A small image classifier, trained from scratch: trained on made-up waving flags.
Rows from block 3 of a small image classifier, named by matrix and row number. Rows with one number belong to one neuron. Each number is 128 + 32 x the weight over its row's rms, rounded and kept within 0 to 255. All counts start at 0.
After each neuron's rows are labels from the 100 images, of 14976, where the neuron reaches its largest size: "top examples" is what is common among them. Only what is clearly more common there than usual is listed. The data: made-up waving flags. In brackets: how many of the 100.
# u: gMLP up (value half) (model.blocks.3.mixer.u.weight, 640x320), inputs 162-215
# v: gMLP up (gate half) (model.blocks.3.mixer.v.weight, 640x320), inputs 162-215
# out: gMLP down (model.blocks.3.mixer.out.weight, 320x640, transposed), outputs 162-215

u.145 [174  98  68 148 123  91 110 165 103 143  91 129 149 121 143  75 123 118 140 134 129 120 132 135 114 168 151  94 162  97 161  30 148 135 136 109  70 126 141 144 144 115 159 122 162 182  74 157 131 173  93 151 107 102]
v.145 [ 70 141 113  64 112 105 157 167 153  85  71  78  80 172 193 142 170 111 138  97 160 177 111 177 122 111 186 150 109 120 142 136 126 151 113 134 138 192 134 168 148 134 101 110 149 112  89 110 171 124 129 104 127 114]
out.145 [ 74 129 131  59 136 162 141 142  90 157 126 107 142 151 114 109  63 131  68 138 118 106 140  51  82 121 107 167 110 149 134  82 139 142 144  96 116 172 165 100 160 113  62 128  85 144 141 119 106 116 150 136 165 146]
top examples: red (56); two vertical bands (31)

u.364 [148 129  88  93 164 105 118  56 111 108  97 139 147  66 109 155 140 156 114 130 124 131 107  82 130 147  96 139 181 189 186 141  43  97 111 127 107 187 116  49 119 143 169 169  88 143 161 162 137 109  91 156  92  65]
v.364 [ 69 144  84 114 115  80 152 201  95 151 145 103 102 150 127  92 146 145 148  94 142 149 147 133 133 127  91 128  75 129 172  88 102 113 149 123 208 152 181 116  65 108 179 181 122 126 138 117 117 180 141 137  99 112]
out.364 [152 132 127 150 148 151 155 139  28 110 173 104 215 167 122 152 138  67 101 139  86 143 142 142 123  92 145 125 113 130 104 140 219 152  87 188 121  88 129 136 162 163 154  90 134 136 147 107 118  95 156 126 152 135]
top examples: offset cross (49); upright cross (29)

u.561 [ 76 164 108 146 131 167 133 118 102  54  85 172 108 136 112 116 129  91 129  70 161  72 118 214 159 142 130 118 108 164 124 119 109 158 103 155 105  89 121 136 171  90  99 148 100  77 105 119 125 117 142  34 125 161]
v.561 [140 148 142 105 143 112 165 134 117 150  85 130 174 111 142 109 107 136 132 166 142 184 160 101  43 121 132  94 119 131  65 128 169 148 124 177 199 138 157 219  78  87 141 156 124 117 141 112 138 160 160 142 117 147]
out.561 [108 109 145 151 133 121 111 134 112 132 160 151 134  84 177 117 136  49  92 152  85  96 115 123 114  98  70 131 128 165 166 167 128 154 144  76 171 154 103  97  86 146 138 169 175 115 115 134 110 147  58 155 108 109]
top examples: gear (28)

u.210 [102 158 117 122  94 107 158 108 121 120 162 122  56 109 120 146 137 122 141  93 151 116 173 144 141  94 105 192 109 119 136 130  43  87 123 131 130 193 162 169  81  64  90 122 107 132  85 181 176 154  70 138 122 144]
v.210 [128 132 140 125 161 130  85 164  94 134  85 105  78 122 158 165  82 187 105 120 152 139 131 131 192 113 184 145 127 110 149 125 130 139 153 138 121 136 132 136 158  98  87  97 113  65 108 126 170 119 126  89  98  81]
out.210 [110 108 143 234 126 119 153 159 156 108 117 101 160 119 128 119 126  97  84 126 150 135 112 157 147 147 127  95 152 126  81 149 176 130 156 109  90  99 139 145 145 123 180 164 110 140 141 182 132 169 105 144 152 100]
top examples: orange (52)

u.153 [149 158 150 162 142 133 152 156 135 130 132 119 138  77  96 156 122  51 116 190 125 156 190 122 103 102 157 122  84 135 136  99 124 123 144 144  85 176  95  75  97 135  73 154 126 170  99 168 121 122 125 168 180 178]
v.153 [107 100 150 104 171  48  85 143 165 110  96 144 136 185 141 118  78 158 181 136 142 171  84  87  90 132 167 125 108 156 102 136 144 135 110 118 176  84 120 151  90 118 155 151 180 137  69 132 186 137 141 104 135 132]
out.153 [115 139 138 122 113 113  95 114 143 127  70 122 190 143 143 147 151 124 105  74 135 141 122  76 145 198 133  96 135 143 135 122 157  62 169 127 117 145 134 183  99 174 177 165 171 144 143 132 106 135 116  94 112  90]
top examples: red (76); emblem: no emblem (74); diagonal band (36)

u.629 [ 71 187 152 108 109 162 122 116 165 158  74  98 147 109 134 109 167  99 163  87 146 121 171 186 135 139 106  56 100 143 102 134 176  95 115 119  92 126  90 139 140  95 123 111  72 107 141 114 122 126 111 114 165 155]
v.629 [ 72 110 159 105 180 127  89 129  70 141 157 105 148 164 131 123 144 213  93 100  74  78 179 157 128 114 130 137 144 137 124 118 100 150 110 150 155  71 150 156  77 133 187 202 161 111 105 109 168 106 115 111 141 164]
out.629 [127 117 134 109 118 150 157 119 127  84 150 152 127 100  81 143  99 132  79 148 137 145 198 133 157 142  90 125 133 240  95  82  91 137 169  89  75 135 174 111 122 122  76 169 114 172 174 166 118 197 151  96 147 106]
top examples: offset cross (25)

u.480 [ 74 105 110 145 132 136 201 190  93 127 133 155 162  49 123  64 143 125 107 122 150 108 128 107 102 129 146 141 152 126 130 118  68 128 147  94 158 154 168  92 137 141 178 157 161 101 114 143 136 119 103 160 110  93]
v.480 [108 156 176 131  84  71 148 141 118 102 117  73 101 144 120 149  94 171 138 117 166 187 101  89 148 135 125 120 163  85 133  98 111 121 141  92  69 164 113  69  97  56 105 142 107 144 171 165 116 158 155 129  99 101]
out.480 [155 155 119 170 153  89 108  84 151  69  81 165 169  65 148 121 164 145 141 164 122 187 166 112 188 175 111 119  84 105 140 134 109 161 127 139  98 176 142  88 153 117 129 102  79 166  88 165 115 118 115 117  83  79]
top examples: star (29)

u.240 [ 78 131 238 129 127 131 152 155 155 131 142 117  98 108 147 138 128  95  96 127  88 162 175 110 101  83 120 119 113 146 172 131 111 127  94 158 112 162  92 130  76 222  99 170 148 121 164 163 168  61 150 119 149  89]
v.240 [122 112 102 164   4  34 195 103 125 139 186  99 151 116 149 129 122 141 183  96  77 140 152 201 132 127  95 154 131 110 137 106  84 115 132 127 126  92 104 138 166 102 135 158 119 119 116 146 160 131 159 178  44 136]
out.240 [118 145  78 122 112 108 102 185 146 156 127  96 126 135 114  95  92 101 118 160 133 144 101 113 192 139 170 151  97 137 159 149 154  96 109 117 121 103 130 136 127 105 133 160 140 164 125  48  89 157 191  92 107 167]
top examples: two vertical bands (57)

u.503 [106 140  80 133 104 138 155 172 146 109 122  75  95 116  76  91 103 138  73 157 189 114 116 136 134  79  96 173 123 109 132 142  76  79 107 109 136  85 158 133 129 147 101 112 159 168 149 141 182 148 128  69 130 147]
v.503 [ 99 113 107  97 127 213 146 131 102 104 174 139  86  98 117 122  96 170 195 109 113 133 166 135 155 167  89 151 146 157 193 155 105 156 191 163 136 113  93 168 119 132 113 133 100 138  80 165  54 120 155 165 194 134]
out.503 [136 140 129 115  51 125 101 108 120 146  90 163 154 132  96 145 136  94  58 131 111 150  61 174 119 156 145 119  66 101 126  69 166 124 126 138 213 124  76 114 152 175 101 158 139  90 188 184  72 109 178 148 181 122]
top examples: red (57); border (29)

u.368 [157 147  89  70 162 190  93 139 106 163 141 143 103 141 129 112 142 124 134 199 118  52 117  97  92 152 102 166  75 128 114  88 154 163 112  95 117 126  98 112 111 123 115 107 145 175 139 166 120 154 184 121 123  86]
v.368 [113  93 226 144 131 124 122 112 138  98 154 179 174 157 150 110 104 143 116 120 151 121 123 139 147 178 148 189  98 157 137 155  96 121 142  99 143 147  81 152  82  66 108 145 124 184 149  96 121 115 124 133  46  72]
out.368 [113 116 123 190  89 125 105 158 124 103  69 131  83 119 107 167 140 147 123 106 139 161 103 145 141 109 152 153 149  70 161 111 133 130 191 180 122 122  84 132 119 154 111 183 103 134 136 158 142  87 134 155 148  64]
top examples: orange (52)

u.456 [146  92 117 102 175 237 187 154 166 184 112 106  93 127 124 151  64 127 156 133 110 142 120 113 198 139 117 110 114  96 115 102 156 150 150 134 103 119 117 117  87 124 123  70  76 131 117 125 155 176 109  87 127  87]
v.456 [153 139  80 163 124 122 181 145 141 153  71 148 200 152 111  45 148 131  65 108 117 142 150 131 131 104 152 113 134 167 104 138 104 112 160  94 187 128 153  99  84  93  78  41  93  99 124 138 148 119 167  90 119 109]
out.456 [241 121 125 142 108 139 100  96 123 110 123 114  93 116 159 156  94 208 130 119 161  84 140 125 127 207 115 187  77 145 185 146  92 114 176 129 177 166 105 114 179 128 121 147 106  92 129 138 129  80  86 146 166 159]
top examples: gear (35)

u.128 [157 169  77 102 111 124 137 118  97 121 110  92 148 160 109 139 144 132  80 179 122 108 100 118 121 112 101  57  60 179 149 182 181 139 124 159 104 118 132 139 144 160 179 166 129 164 213 109  89 105 110 103 145 150]
v.128 [114 158 122  95 164 131 119 125 112 160 177  93 130 119 165 155 122 128 172 199 126 152 123  81 126 111 119 206 141 116 169 172  93 109 127 158 129 103 159 143 115  83 103 158 112 108 138 127 100 134 123 188  97 155]
out.128 [ 83 130  90 123 154 153  78 160 128  61 151 151 151 108  43  74 191 197 167 124 161 174 129 161  99 109  74 155 194 145 119 106 103 170 111 104  67 132 124 148 107  87 135 119 172 165 116 197 149  79 182 129 153 131]
top examples: red (47); ring (29); flower (25)

u.119 [162  85 167 126 161 117 147  93 129 139 138 128 102 148 182 132 129 146  98 117 148 163 106 106 110 130 210 121 122 115 167 169 151 142 148 161  85 205 147  79 130 172 141 129 126 110 106 156 153 102 185 163 136 129]
v.119 [180 135 109  78  75 125  85 140 106  97  98 158 212 143 125  74 164 139  69  81 145 140 101 200 141 173 158  97 105 144 195  96 103 151  78 139 128  91 120 142 121 170  97  69 104 128 117 147 115 140 138 147 149 149]
out.119 [ 81 173 108 134 113  88 106 156 147 139 109 108  65 179  93 144 193 137 123 133 166 138 147  94 118 157 130 134 160 123  99 108 141  84 120 142 135 110 152 151 132 126 135 163 147 124 180 111 125 167 136 150 146 129]
top examples: offset cross (26)

u.189 [151  90 128 122 125 128  84 127 144 158  53 154  83 100  91 129 154 156  68 130 139 187  88 170 119 133 174 118 118 130 153 125 122  75 106 111  84 149 139 151 178 102 130 110 136 102 130 188 176 174  76 107 154  59]
v.189 [110 159 113 117 140 138 163  95  64 117 158  90 181 138 112 110  60 109 167 169 120  31 147 120 141 137  94  83 149  59 104  95  87 162  74 156 152 106 152 126 140 101 132 116 152 149 156  97 100 117 130 131  79 134]
out.189 [133 229 205 144 110 110  72  75  71 143 166 158  85 116  78 129 137 185 108 162 135  73 165 111 145  71 153 124  92 132 178 162 166 150 138 109 151 133 126 117 141 184 142 115 108 172  73 172 105 131  47 115 152  52]
top examples: two horizontal bands (62); teal (61); brown (54)

u.565 [ 69 115 111 114 129 179  66 144 136 187 169 213 143 107 117 143 117 149 149  93 118 131 119 123 105 150 127 148 109  65  60 101 113 114 128 132 131  79 103 192  97 141 121  75 141 126 130 181  75 176 105  78 115 126]
v.565 [ 72  49 144  79 137  81 153 156 151 179 125  98 127 144 136 149  71 135  83 171 137 110 157  79 148 139 143 198 107 116 122 115 143 159  90  64 103 156 143 209 113 141 119  94 158 154  91 153 150 102 150  72 161 103]
out.565 [159  94 105 108 107 160 141 155 116  87 121 105 134 127 109  77 128 176 126 151 124 161 108 133  86 156 126 113 159 192 183 128 158 124 120 141 125 121 114 155 101 119 118 132  33 109 157 119 111 160  74 140 146  97]
top examples: gear (52)

u.282 [191 128 114 137 167  92 164 144 170 132 158 160 181 130 152  59 164 117 131 154 130 141 122 116 154 117 133 115 175  94  78  99 149 122 105 114 132 120 154 146 149 101 107 189  93 108 104 151 129 181 143 152 119  88]
v.282 [121 142 111 174 141 125 120 113 221 165 133 102  81 123 112 118 100  95  73 110 156 149 109  87  91 167  75 120 115 114 133 142  75 102  71  73 106 113 111 103 113 176 127 117  75 109 120 115 105  74 213 184 130 107]
out.282 [158 114 113 170 108 146  91 124  72 138 180 103 142 115 108 125 145  62  99 118 122 115 132  52 156 124 106 138 120 113 143 155 162 126 130 157 164  41 123 100 121  51 146  89 136 132 104 163  61 105  60 157 118 143]
top examples: offset cross (34)

u.195 [103 157  80 129 158 127 109  57 177  90  75  30  89 112 126 121 166 162 154 191 101 123  73 151 117 132 107 124 120 141 112 119 130 139  77 135 117 118  88 136 174  81 151 114 138 115 112 137 129 136 168  64 147 152]
v.195 [134  92  85 109 161 151 112 137 169 137 135 172 140 222 137 103  86 124 113 180 139 177 116 180 108 145 142  96 174  80 111 119 153  99 188  95 118 136 144 149  64  94  61 125  81 164 143 124  95 112 184 111 104 135]
out.195 [157 138 123  74 141 217 167  76 113 114 147 105 166  48  74  96 110 109 141 135  35 134 134 173 170  90 113 108 165 117 157 154 162 109 145 158 149 142 128  95 190 154 158 175 141 107 132  56 106 118  88 170 104 192]
top examples: offset cross (29)

u.412 [125 179 167 138 141 128 154 164 157  65 153 109 133  86  98 134 166 183  92  89 124  85  92 155 151 131 163 131 142 133 130 102 167  93 129 119  58 143 133 139 194 106 133 177  82 116 146 149 154 129 150 133 201  80]
v.412 [137 106 104 161 134 144  86 131 111 178 161 162 164 130  58 188 101 108 148 155  62 126 110  93 111 135 139 135 135 165 118 138 121  61 145 132  90 134  91 134 155 101  66 107 130  79 166 140 177  64 161 148 103 140]
out.412 [105  88 143 146 157 123  98 116  83 114 151  77 148 162 142 100 124 153  94 118 126 162 131 120 132 143 148 134 159 111 100  98 133 182 156  70  97 136 146 122 114 126 135 106 124 184 117 160 133 164 138  71  80  84]
top examples: offset cross (43)

u.225 [ 89 137 145 100 144 100 117 119 178 138 129 158 117 144 189  81 127 163 131  78  81 128 118 106  87 127 149  97 153  96 104 123 143 149 146 221 130 139  92 166 148 138 165 118 146  82 135 145 142 157 127 103  74 143]
v.225 [109 197  91 113  42 145 127 151 146 136 129  87  65 193 181 180 146  80 129 186 176 154 142 203 183 160 173 114 167 127 160 150 177 116 147 106 137  98  86 113 157 111 184 156 177 169 137 168 129  75 105 140  64  97]
out.225 [162 101 121  77 147 162  75 130 200  98 128 114 136  54 159 157  76 152  66 107  90 135 109 144 175 185 201 120 104 147  85 156 126 107 134 155  88 121 111 134  54 129 132 179 125 165 131 100 134 127 153 124  89 152]
top examples: two vertical bands (34); three vertical bands (27)

u.500 [140 101  56 144 177 109 121  75  95 128 163 134 132 129  95 135 103 108 184 136 105 143 139  97 153  91 139  84 137 133 162 167 159  95 136 152 167 103 158 163 129 118 129 132 102 161 170 131 160 131 171 147  79 199]
v.500 [131 123 125 144 140  93 166 183 175 149 150 137 114  97 149 149 161  90 182 122 181 127 131 163  96 110 107 157 131 126 192  75 109 154  81 188 125 119 108 111 138 128 117 132 163  89 111 113 124 129 110 149 138 132]
out.500 [129 156 137  62 140 146 130 106 135  87 140 173 127 200 174 186 126 106 103 114 122 139 109 139  81  56 166 105 175  91 142 140 120 137 126  93 112 161  16 110 157  99 149 134 176 176 127 155 115 136 210 110 217 164]
top examples: purple (58)

u.9 [115 137 120 139 164  93 105 152 152 103 138 148 157 107 135  85 144  95 181 125 133 130  54 143 159 160 109 124 188  98 101 125 100 159 146  51 113 179 182 102 119  87 146 141 118 141 104 110 142  66  94  94 167 135]
v.9 [118  85 135 145  61 142 144 113 130 140 136 125 156  90 107 148 107 150 152 184 175 152  87 101 181 144  69 108 144 141 155 117 103 133 158  93  55 157 156 112 124  92 161 111 121 137 143 109 116 114 176  98 151 109]
out.9 [125 116 118 127 136 200  96 159 137 173  91 125 131 128 155 135  87  77  83 130 139  43 122 124 124 104 174 161 112 136 193  68 144 129  85 176  86 113 133 138 110 160 132 119 127 166 124 172 124 112  89 194 121 156]
top examples: emblem: no emblem (76); teal (73)

u.578 [ 83 133 164 135  74 145 157 121 156 102 118  66 180 134  45 199 129 156 176  91 162 123 128 126 114 159 146 117 117 175 116 118 131 103 141 137 122 161  80 118 158 143 164 137  82 120 141 129 107 189 131 128 146 125]
v.578 [125  69  65 171 116 144 116 105 117 146  64 217 126  73 127 109 125 143 134 126 160 149 119 120 132 149  95  97  99 143 141  65 155  91 124 175  68 101 126 100  68  67 134 128 171 109 116 138 154 126 139 123  90 141]
out.578 [ 84 119  75 179 160 126 141  64 105 116 131 114  87  63 148 133  99  91 114 112  92 169 108 102 108 145 172 129 141  40 150 148 138 187 104 127  43 136 114 117  88 112 115 103 125 127 103  86 126  99 149 142 118 146]
top examples: offset cross (28)

u.460 [111 107 108 155 150 158 108 117 115 153 181 185 157 129 122  70 164 109 135 115 170  75  97 121  92 167 174  54 140 145 116 145  78 171 126 108 137 101 141 144 157 115 129  73 168 155 164 184 105 112 130 153  82 160]
v.460 [139 177 160 128  83  79 125  90 120 139 108 121 182 103 162 140 165 118 107 114 146 158 168 134  82 124 136 115 147 126  70 154 105 126 107 120 146 155 128 143 138 114 113 103 102 110 149  92 110 167 154  89  78 136]
out.460 [ 62 116 155  59  86 111  80 134 109 171 107 123  55 189 141 197 103 127 165 151 144  94 122 117 110 120 111 193 158 106 141 151 123  81 174 142 143 175 185 148 140  97 132 156 122  75  88  99 122 112 134  93 156 104]
top examples: red (51); triangle at the hoist (25); diagonal split (25)

u.523 [153 165 177 117  94 152 158 144 139 136 115  97  69 157  99 130 129 101 134 129 135 142 169 105 114 161  86 124  76  73  96 168 188 118 145 108 143 177 140 131 156 113  96 152 127 184 149 106  98 132 168 135 141  92]
v.523 [148 132 144 118  93 106  77 117 103 170 199 100 142 147  69  83  98 119 148 112 149  99 106  86 108 134 135 129 135 127 200 140 127 113 117 119 150 145 113 115 133 183 117  74 129 147 112 111 182 139 191 137  78  91]
out.523 [138  82  83  99 118 122  84 120 120 142 145 140 127  18 121  79 111 109 162 129 123 154 112 157 131 119 133  90 117 142 158 109 112 181 125 133 123 125 139 148 106 177  88 110 139 140  84 145 130 139 177 164 146  93]
top examples: black (47)

u.533 [181 108  92  93  83 180 151 158  85 120 173  73 132 118 118 121  98 115 136 154 151 130 126 120 109  97 137 136  97  95 124 123 102 133 154 168 110 169 172  95 127 122  95 145 157 112  48 132 207 160 123 118 167 167]
v.533 [152 142 125 118 171 137 170 163 100 155 159 128 172 111 114 105 104 146 129 180 130  75 163 104 137 136 138 130 139 120 122  87  84  91  99 154 154 166 128  79 147  83 112  98  96 119 142 129 131 191  99 107 147 147]
out.533 [104  84 126 159 158 133 172 151 167 127 107  87 163 127 164 154 151  88 170 110 153 146 103 128 122 132 129 148 122 137 221 122 120  66 138 130 172 115 127 187 102  58 163 149  98  99  85  90 149  91 112 133 168 127]
top examples: red (99); quarters (35); corner square (30)

u.328 [119 123 129  96 115 139  86 132  97 160 161 134 171  88  61 203 121 121 146 135 143 140 152 169 120 199 127 159 142 134 134 115 113 178 117 141 133 115  64 141 142 128  65 151 146 116 157 169 113  81  97 135 142  91]
v.328 [102 127  82 106 165 164  67 171  84 138 119 174  85 108 130  78 110 122 174  89 128 131  90 135  91 173  85 152 122 138 114  72 150 130  97 125 106 207 120 171 165  87 161 114 146 119  97  99 146 152 173 132 142  69]
out.328 [163 158 128  97 184 188  76  92 137 119 133 121  92 146 147 110 130 113 104 151 101 128 172 137  97  94 129 132  90  97 137 105 146  75 102 133  96 134 137  85 158 220 172 109  86  87 159 110 126 133 159 123 101  94]
top examples: purple (48); upright cross (32)

u.587 [128 108 151 201  54 131 137 122 178 182 129 114  85 147  94 174 128 145 126  95 109 115 141 121 166 144 125 200 176 139  98 102 168  92  65 128  96 137 134 128 173 110 121 141 135 156 123 138 164 109 100  80  51 122]
v.587 [103  89 154 192 139 196 145 165 142 113  82 115  57 106 107 165 139 141 143 136 183 132 132 106 190 114 112 105 139 107 109  94 133 124 175  90 129 133 165  95 129 145  52  89  92 159 154 129  65  99 130  97 119 150]
out.587 [104 150  94 143 158 135 146 128  91 159 124 103  99 107 148 125  78  81 110 122 114 161 168 157 113 163 191 155  99  91 110 128  92 132 122 101 142  79 156 100 129 133 151  80 106 150 152 123 153  73 159  81  56 180]
top examples: black (57)

u.99 [108  65 103 151 117 175 100  86 159  84 125 162 217 112 106 153 151 105 152 122 178 155 141 126 114 155 160  76 113 147  76 168 150 154 108 104 158 130 119 154  43  72 113 132 106 115 157 149 137 152 139 123  98 157]
v.99 [169 119 149 125  69 131 179 143 137  81 141 132 104  33 135 143 171 145 160 128 160 113 152 114  65 101 164 113 151 101 133 140  73 148 156 124 137  92 134  75  82 100 119 125 115 128  83 171 146 131 168 149 103 148]
out.99 [ 99 158  84  99 124 112 121 132 144  54 115 130  99 167  91 136 115 119 133 119  61 129 145 132  79 146 120 194 168 127 132 172  40 117 194 130  84 151 128  65 113 166 146 102 186 127 113 138 108 151  71 149 141 151]
top examples: purple (48); ring (34)

u.116 [115  89 120 146 194 124 122 141 132 101 228  95 124 113  63 106 141 104 113 153 149 133 107  53  77 144 103 130 101  82 175 157 147 137 138  91 105 101 113 182  48 138 128  88 121  90 134 154 120 150 168 102 125 166]
v.116 [162 165 175 104 104 228 134 183 120 106 142 182  82 134 163 116  81 114 161  87 133 137  95  94  85 115 153 156 115 122 163 130 102 111 135 149 139  90 142 191 113 144  91  86 110  84 119 114 117 116 180 115 123 137]
out.116 [133 145  88 116 103 126  54 120  95 126 122 131  87  95 159  87 189 130  94 126 100 189 182 154 113 147  98 141 102  80 169 140 128 114 130 171 103 115 133 115 129  98  87  83 134 169  91 131  86 142 164 118 103 112]
top examples: gear (73)

u.20 [121 173 114 137 118 113 166 112 103 113 186 146  98 155 109  84 133 187 129 199 109 103 105  96 104 158 106 160  55 137 149 129 175  75 136  96 112 147 148 164 143 145 168 146 167 133  99 114 141 122  68 135 156 103]
v.20 [129  88 115 130  85 131 124 156 147 118 143 144 102 116 137 128 142  93  83 133  91 127  88 103 143 185  89 126  73 183 189 148 186  79 180 141 117 105 147 131 142 163 208 138 188 111 138  90  83 188 110 143 155 125]
out.20 [158  52 130 194 121 169 138 160 116 156 143 132 141 147 125 165 165  74 150  78 156 123 124 121  37  84 135 161 175 122 100 110  97 105 152 136 128  53 145 141  94  87 126 134  74  61 157 123 122 135 113 134 119 121]
top examples: black (99); two horizontal bands (29)

u.238 [132 124 133 130 167 102 126 145 161 122  99 120 200 196 187 116 137 114 152 115  88 197 134  93  61 101 132  88 117  88 122  96 106 105 165 117 109  41 100 157 134 169  18 117  93 147 149 112 190 185 134 154 197 112]
v.238 [125 127 139 114 131 131 133 168 141  96 101 128  69  95 145  70 107 105 157 154 154 122  80 138 148  89 185 161 114 102 113 124  83 135 118 170 123  94 211 118 144  99  96 167 125 181 172  95 132 102 176 122 104  95]
out.238 [ 82  72 104 158 107 155 166  46 142 147 102  89 133  98 127 183 157 132 158 116 122 134 191  79  87 144 148 118 154  86 130 160 169 131 110 150 160  86 110  96 127 117 101 135  82 168 109 125 113 130 118 158 117 144]
top examples: star (27)

u.229 [175 157 137 139 159  73 117 113 132 126 133 159 141 188  80 145 142 142 122 109 152 132 137 122 118 104 141 154 115  99 179 122 138 122 215  91 123 142 141 111 109 100  78  62 134 175  81 143  97 151  89  76 115 199]
v.229 [112  54  56 127  86  83 133 158  89 170 128 155  89 183 108 116 160  81  74 133  77 158 144 225 144 114 143  72  88 149  91 103 171 137 145 132 119 132 128 154 143 147 134 145 105 155 138 104 135 143 146 139  74  83]
out.229 [160  87  91 119 167 111 109 143 155  98  58 104  96 148 162 136 115 135 118 132 157 137 155 166 113  78 136  86 150 122 128 118 100 136 148 183 134  71 106 123 138  76 111 126 105 186 138 113 174 150 132  85 157  95]
top examples: star (42); offset cross (29)

u.172 [ 97 137 132 132  72 147 181  96 104 146 198  66 132 123  63 135  98 122 176 105  96 167 101 154  75 134  82 105  98 152 173  99 139 123 168 137 137  77  71 155 100 133 160 117  98  71  89 121  73 184 148 142 166  87]
v.172 [134 149  94 119 155 212 134 102 168 108 115 125 104  97  70 125 110  63  79 115 150  89 152 126 166 144 184 142 111 145 172 115 135  75  80 137 135 179 126 221 158 108 144 143  96 169 139 140 134 123 138  93 147  69]
out.172 [136 166  95 145 118 104 142 110 136  99  94 173 128 127 171 137 128 142 104  98 174 231 155 112 169 120 110 149 108  86 139  97 115 166 104 112 123 133 128 123 160 124 137 166 104  85 117 101 128 188 164  50  74 164]
top examples: gear (47)

u.621 [103 183 145 136  79 122  74  82 182 188 166 170 123 165 164 148 105  64 163 123 127 188 104  98 132 136 117 112 157 185 137 161 143 116 158 116  99 158  74 147  75 132  95 151  83 108 102 113  99 201 129  95 113 119]
v.621 [163 159 112  99 143 119  80 136 134 159 123  87 138 139 176 177 122 155 122  89 143 118 174 192 135  82 148 171 130 181 179 167 146 130 135 115 147  74 191  98 108 136  97 179 156 132 117 107 101 149 184 122 143 101]
out.621 [141 149 149  93 138  63 233 153 128 166  27 165 154 108 205 140 144 146 132 121 117 174 122 118 108 173 178 116 127 100 160  95 168  80 131 140 117 155 128 117  74  99 111 160 136 115  78 145 144  74 123 128 142  86]
top examples: emblem: no emblem (73); diagonal band (63); saltire (25)

u.249 [132 122  81 203  43  92 160 214 170 133 118 172  99 155 159 145 138  69 114 143 162  90 134  73 124 171 113 138  86 128 124 132 212 121 100 130 110 180  98  94 152 109 126 107  94 185 120  70 147 141 101 118 106 140]
v.249 [ 60 134  99 141 170 107 184 103 194 116  95 139 139 117  98  85 159 132 142 107 153 110 176  61 169  91 132 118 138  73  76 126  88 135 141 127 140 116  78  88 139 151 144 147  80 121 142  86 143  90  90  85  89 146]
out.249 [155 134 106 140 146 136 125 131 124 164 137 174 155 154 117 169 131 171 143 120 156 197 173 181 128 132 146  34 146 144 153 132 102 154  97 167 125  75 154  77 161 130 107 155 174 121  82  99 121  97 154 144 173  94]
top examples: black (78)

u.423 [ 98  96 158 103 109 109 123 112 130 166 139 169 108 134  90 160 141 135 162 149 137 140 148 175 181 125 119 121 209 137 172 161 176 131 119  71 119 163  54 125 110 117 148 142  91 118 107 104 106  63 154 151 110 139]
v.423 [164 168  99 166 121 128  79 128 129 116 152 171  72 106 140  91 112 100 164 117 122  61 139 125  62 155 139  98 103 171 100 161  80 186 122 118 197  90 183 129 130 136 125 150 167 127 151  72 150 156  98 145 109 136]
out.423 [187 131  92 180 100  84  96 126  74 145 121 115 109 127 176 175 114 200 105  82 164  80 175 124 167 134 110 144 197  75  68 142 145 150  94 194  88 147 124 127 162  92 209 122 159 134 122 109 181 143  93 158 123 145]
top examples: two horizontal bands (63); grey (53); teal (49); white (46)

u.80 [ 77 102 179 147 117 119  87  87 124 175  71  94 102 126 101 144  96 113 132 109 128 165  96 120 143 180 126 145 152 129 132 131 109  30  79 116 126 158 160 137 159 165 131 129 181 148 176  60 141 159 126 103 122 133]
v.80 [ 76 139 133  98  72 159 142 147 111  85  52 118 169 114 157 136 131  52 134 193 124 105 118 147 114 121  73 141 159 118 192  85 161  93 137 208 169 148  91 174 121 165 102 112 150  87 122 130  83 123  91 179 129 146]
out.80 [163 157 127  55 101  87 171 114 102  94 156 132  81 157 101  76 155 129  56 196  78 121 126 119 124  96 132 184 135 199 147  87 132  99 110 164 121 152 110 150 187 108 139 155 107 103 164 193 114 141 187 143 130 137]
top examples: black (60); corner square (59)